{"horizontal_flip": false, "downsampling_factor": 8, "decoder_attention": false}
Rows from block 5 of the decoder of a small image denoising autoencoder, named by matrix and row number. Rows with one number belong to one channel. Each number is 500 + 50 x the weight over its row's rms, rounded and kept within 0 to 999. All counts start at 0. Numbers have three digits each.
After each channel's rows are labels from the 100 images, of 14976, where the channel reaches its highest value: "patch colour" is the nearest of a few named colours to the mean colour under the peak. Only what is clearly more common there than usual is listed. The data: fractals drawn by 1,000 iterated function systems, in grey. In brackets: how many of the 100.
# convs0: first 3x3 conv (decoder.decb.1.1.convs.0.weight, 64x64x3x3, each kernel summed), inputs 0-63
# convs1: second 3x3 conv (decoder.decb.1.1.convs.1.weight, 64x64x3x3, transposed, each kernel summed), outputs 0-63

convs0.12:454544526498474525350545518487426428533581435494527480480460477517408521485550512513469483534420438546468573466464519490550547490514578505583393426491437492509498502475474460486543542559375537
convs1.12:495502465561558549441484531446538528570490485507438488524487502478490438496488436394480409468614502583569425484559461477456469483499416435424591454546553452506504515475522487494470425435582417
patch colour: black (93)

convs0.46:448555464562461525427586505557484477394517444432521472410424508469404509521475550452497486537511547561483555349456471481478474517521459493438462489582522492459489573446501478498490559407562499
convs1.46:482477574461604520471425513405578491557468542428448498565509423525473449420507472536466639484517474513524418550511474490533501408460510543489496426421570546463496448540492437471420500503519521
patch colour: grey (79)

convs0.63:485515511479565499473519492549501489494467478488506536564451507477459461466568509575516491398481591432675383442445484507492584566527491601520396476553462519560506547537501512482527489534534459
convs1.63:492503462498506545533511516515559524436517491516552491481565545539530562558510532501533530544530537639360596541541518471530421457456578418580635502516467512557505490509487538519531477414464538
patch colour: white (88)

convs0.49:408540570480534491527504468505494590492492385433562461507427474495477514527475442439470511472500562535499473447517319502468483495442542531451536435409556487464512389505457517510512448506474427
convs1.49:470497434575375504519571469457484488528483493531427569541525556506558491402507472552390446461469444546501592590491507440562494449506483545529417601545455520438496559471476503484565530506490545
patch colour: grey (71)

convs0.40:534451498504486461579537504579414464478465537491457466488424506541627538509501495460506510529332512632522538518455531528527527490455531466611520497455519514439498569560562455495477451551452503
convs1.40:580469434483517532422475447460591552541490481538506468556492460508471443357492617485507469510585539451464494491508386496403501463511502506477499457484537558457396577446569512475502471547483463
patch colour: black (97)

convs0.6:416406466466527497427478511412524407500487654519480484492404482523574580498488579511438492499487490527487499640513463503579501441540530532485500483490513519514497619480504487535524450544477449
convs1.6:504502547491428594520525403603468514565505452616516600529530517535536475482556385486477416463485525506560529401474570516499437464461536458503507495508490453417498545504483495435541467445519582
patch colour: black (91)

convs0.19:469455485520561442448497442400577522550449424494507380550482516619536493497511534425527550548527469533504525476420425552525511396538520549537465463589465509550583458432505498548540541514492535
convs1.19:491542476505450570597474560545433568507496560569473562507520478517481502580568549429437438467519508467474423479543538441550442576524508454606528523428438502443444449527565516396448485489488564
patch colour: grey (82)

convs0.33:624521456516486504590415504612565510465472493551564524510439529479574474545498447468617486538563556529569503528495533486396415432526469465545514472456478474527558533479510495477521498400483439
convs1.33:433487473459488492521589506365418528519522494393433520504523445504482430503510544513466530498443417491393510500475506536541531563475508585514473594544509483405403499485555488452512510580551569
patch colour: grey (55)

convs0.61:452526523497530529492493518526452490497544350460514549504494542562444498559507538465516510495390513547456492381452437513474476507498443495443439360503536493481536532525471496518445498502504326
convs1.61:524484553538546549393409494432569440591490532481483457539511451572520534414478430570464564533584414529583437563529552513491531506478537527510515446572569529478438455459531470462479446517444535
patch colour: grey (73)

convs0.37:511493407430452492662441433438541561476428484398476509517453515423592482473456529485430500458549489470518470478531361497479471480479445536465474474540529492448463524481470582491478436482529482
convs1.37:481575528533453489454561560539490463475478548546560445454534518438537508538516569476563376568522567441450483481418637501494474552542591497524576492467460485517556502604528481431488518528444532
patch colour: black (100)

convs0.53:445510494549528490480513551391451525528521414409539485504515513564422487471489476419474605476531341585459523512518411526472475490506449549417452469545541478479527430489523497533475555568475442
convs1.53:511538502493520464484470567619480462489421522557434476426473477473509370442481505543492407539493516482557485495450628488539456586535468441532527436418515583548508510574480446514460546437508533
patch colour: grey (56)

convs0.22:582504523528510451440529540582455404502505548457504544431411415493466458585505446489566549539434476589498537392547583529456500454487457463523473386573501534477452533490511471509434516472463455
convs1.22:478507497448599453432504497429560482499470461527480486523553525501431531340387558503419476515520387496530505586460540467463532557456502552551480475430470538585523472525514512583545542487523531
patch colour: grey (64)

convs0.4:521452619418566483540493502538542547557477549519455509535515487530671516503558438594549436461451517416553459523429503485539547507475523533538506567493515472435519525527458540543574493564422517
convs1.4:432467395576524592517530483512514527595491440408555404532562519402491461532510516446532540472469537431437487465557426537502454478537516475431555437505483541498509557502557447601492483428543476
patch colour: black (100)

convs0.34:382481527489507504546446511440438583527527550470498538503644531485484452452546500457405507491626469536484530464498548504570507487511545509571467393525555515552450457498500433502497505528455614
convs1.34:522566459471543540467545510439491450452507530470534496492460565541544570421475488489546594591398543477480452500512543461545488467504425416489501546363370551439548571477553469520493483479476465
patch colour: black (96)

convs0.42:465525516485471480612444488456477538519484549487511487464644460486491517494476493491400494500581542474514533565542383476656504498427513415509540593511489571503490526492496412513515470480503568
convs1.42:543532568481418409465442532478438533491544453491481578530427443512444493472512498537481414501482439528582540495442529472462473509486418508587455507458455409498482475526476571455582521658534531
patch colour: white (100)

convs0.41:512454510474521475608654513474525595511564417559429420517470588512552526522506446450506515413551509564536419553450484559472533465514541530480534501593513419506455464524517450451482481473501532
convs1.41:535491460520472527504399447531498389548508551465461518538516471515514441376439557576476490549439519528489556560489506509551507537456450457627437570427465529452474542462505592451604479505498495
patch colour: grey (70)

convs0.62:449485581536544559430479443466437523491483472523501480534446489567434479460471393489453515518511447540471607534485471536513582524484637536491438477478444478470468574416558511492483499635454547
convs1.62:451585447458454498569519487451404500527549514418496470435540495418553494532491561461440466487517495433517400503576645426582466497562482436492508476516480448561522524460525466482571536462534565
patch colour: black (97)